Weights of a small image classifier.
Model: patch size [4, 4], width 160.
Training: 23900 steps, batches of 256.
Rows from block 5 of a small image classifier, named by matrix and row number. Rows with one number belong to one neuron. Each number is 128 + 24 x the weight over its row's rms, rounded and kept within 0 to 255. All counts start at 0. Numbers have three digits each.
Before each neuron's rows are labels from the 100 images, of 14848, where the neuron reaches its largest size: "patch colour" is the nearest of a few named colours to the mean colour under the peak. Only what is clearly more common there than usual is listed. The data: scattered letters and digits in many colours.
# gate: MLP gate (model.blocks.5.mlp.gate.weight, 416x160), inputs 80-159
# fc1: MLP up (model.blocks.5.mlp.fc1.weight, 416x160), inputs 80-159
# fc2: MLP down (model.blocks.5.mlp.fc2.weight, 160x416, transposed), outputs 80-159

patch colour: brown
gate.264:155111154115102096144113120172154151129128119066085138184122101155106088147138081167160093117126086149143144153130095101117141128157095170125140137108115134122080128146137123149096094138162108092133117125110169108149151119104104124124110115
fc1.264:140112101148147162109139175136097121130111147105131135120099144086182169095123132086081152137108123112147136105113113125088124118125115112125114153149154113160095092118118071112149148140087166146150137125132055123132123134132165143115187121
fc2.264:158136102154096138130092090137131089151103137155101117131138129100155079099134130152146145135112147118157184120129150136203116128112145106134166110112115133142128132105151125189119129151090106120132101105113189184111105115127094101164166106

patch colour: pink
gate.364:096130142130087149131142107120098129140108144170097140135104092143151177155117111154117105164114161104099111172123167143140107152162114148126130124102098108133152098111140106152120099173124138090119121107120109145102115126162101107112125168
fc1.364:156171087123117131167124134103123122104215131147137163106171135145131139131102129149075106121103125119138147164148118167081138127107123122112106099153106137151148117114105106115142162120111114137124139106141162123129135190094161135137139137
fc2.364:151119127096147116125103172189126098184128069109155136133090121135117113112127117136129135119169118140131104095132085133174114108100122117153189136139110156118132140088144174148125127090094145143132048120139127130130181139135117130182141165

patch colour: grey
gate.386:118114106131128137129133102152116111128112105106158116139061170165117161087093178133123114125111154165112133096118174148118114127135121115124137116151110133160132141103121090188139119128125099194132159115056152133117120113164161133143113145
fc1.386:131115137119130135132147134093132119142132132106141110133162106118120113157116120137147153119136138111154147125124059092136198126153105192127138175097147160116160157157112157113142148140153154080154141109175120154162166157096081105140159110
fc2.386:175146146103141126120087130168161124131126105184124113187123137125116131144112141158116113135142139152144170143144116131135125071139088118159093109100085082161180142112109111134158118129123131173184147150104136110121118128127087124139141169

patch colour: brown
gate.195:069139133124140130093126069113173140139136125132167138134124084120128146106103123111111134120131143094147134115121117130144141134083154119086128128123152161113166107115121114139148152120117113147129116131127131121090130132104114110138140137
fc1.195:111136145162135140093126096169158170167140103122156148109150105126181119152066105126150135115147135134151112135128143083126143122069115092112108139102155165114149098094109099134111100140124097126125135133133101124101137108109177124126135151
fc2.195:091135136132179134125127124094150093093164104147103119092131085127111141168168146135102101138110116091124137160140156121130144147098111121151151097123139087174131105101110127096171105158172124145153118087092104127107141107141118166128106131

patch colour: brown
gate.280:137121147102135141133111099164111091089105156121116122113140096114141137168153151174160146106132138142122122169120150091121181115100143097109106109151085169138160140115115126123112137148052123123108105124127166123106114111116130144136124177
fc1.280:117086141079135152124134111153127111150091146156122120132146158137126119157110134159143174127139094151094087165122162073115144137114150082125109110129077155147112117103103123134113094140093155149125133116109143125096129100111115143134093157
fc2.280:096137144154137140130142133078115172107115151127097140088135128089142160151131097122170124115135182161145180133106109121136127103142109146140164072097126123121181117212126103142145083114119157108128153136104111116090153157151102150107129122

patch colour: grey
gate.170:143123129103114093172117136133119162127180143177132132114129084109098134153104118144140153165084154157084148142150168136095135149122109121120118093105097170137154161128158103161118147155067155129166094109110106165110113122114115117140084130
fc1.170:175159158131113123138176147129155145163120154096138102112136077112111090125121135127125128137159137086159087141108168152138129089109150136096111111139164142130147143140128173081118159116154136141117094126154096136120142157099122157108115188
fc2.170:119147141160164175158149119117082130175108141157133115147094135097104105155128159115107124137133103117119116148101107124145122105103109165107066076101148107114159160137145136127143100118167117113137188137092138125127122124155122158129142179

patch colour: grey
gate.198:122161147141149096182122128135154128097142192122101157115147118130124166135147112135103154140148133131107152061153175102131121138110118134121166129119143122138131125115122097171129132160109145136090117139126131114110190154193155147095072115
fc1.198:160159116157116130136168135158121105148131168146139100116144100129128106126127113130135151077112133134118089087080149133139128135124123102119163137101116175120105168080151113131117103133084127137151116105130132143148144112113160174123114127
fc2.198:154095153128104115080153122172154104146122113129135137079079170151098122124148094145131117148117141107146166084141103150112132125132120154104090117145129115133078082110114132094094149097146155113105155099105108145133133128149121122095140141

patch colour: brown
gate.274:098123084150114127114142151097147181121147124133099124121120146110106128114136082136167104065101124137131113109102170130118145139146120089118083139093134128143114119171135094102139107150108115123137075095114116137097170100118113143130100135
fc1.274:148131138113121126161128162132107125152107113092138092160139080158096172124101111102131136131160097123130138188135085138102100150129148137165151141098094154101133123155092092152088125157140159116104132120075087161159121110161114145145116114
fc2.274:145141108147098083116105139122149175086138110093148118114136114104151091156149144123106126172117114168107135118116125129091124169132159138106136112109117151138116107114104089153120136148139149097149140062088112160092071126123126132141117113

patch colour: grey
gate.82:134111082088121129151081136101119115122105117105119157108121119130133152112137105126113161132152141100115158127127122101134135141138145133087132147152099153124122132156101093156095112145124100090103136122097154164132123147156082087181136156
fc1.82:158122188165158118138150079134132125122149115141144113119125149106121137144140119130171133136108114123163124155149094102166146121165116130172124163116115121128163136141119132098119160119178127157119138100131129115166152103093116075123143108
fc2.82:121168151129105145097112083135146102140161086097100146128117145149093128132111139106135094140124161133139141133098147151111114072103134132110143130151179151136117153137111118086127098090141110133137137164172150111120120125122109119131141132

patch colour: pink
gate.404:146143152146122121119138151152138117126172119148110091120075100146157134072110159109114173117106156141109146120124120089147113135129095160103117104138104135130114155114112127135100141171122108119160084110070106171132108122138168104158125149
fc1.404:099121071092132128155107109117122134125119131123179145122145164129086138189135122098114125124175090161175127126157105153088124123119159127138155178162143113129108109124112117129135132106152178115137146140172167122136128135122110119091116087
fc2.404:175110142162101138152084114079128151150147118138143157130125145138117142138151140137157150091118150107171189108110082123167106146132095126081145141105096128147145173128122154127141186141114107120150118096175101131137123108109092128118135111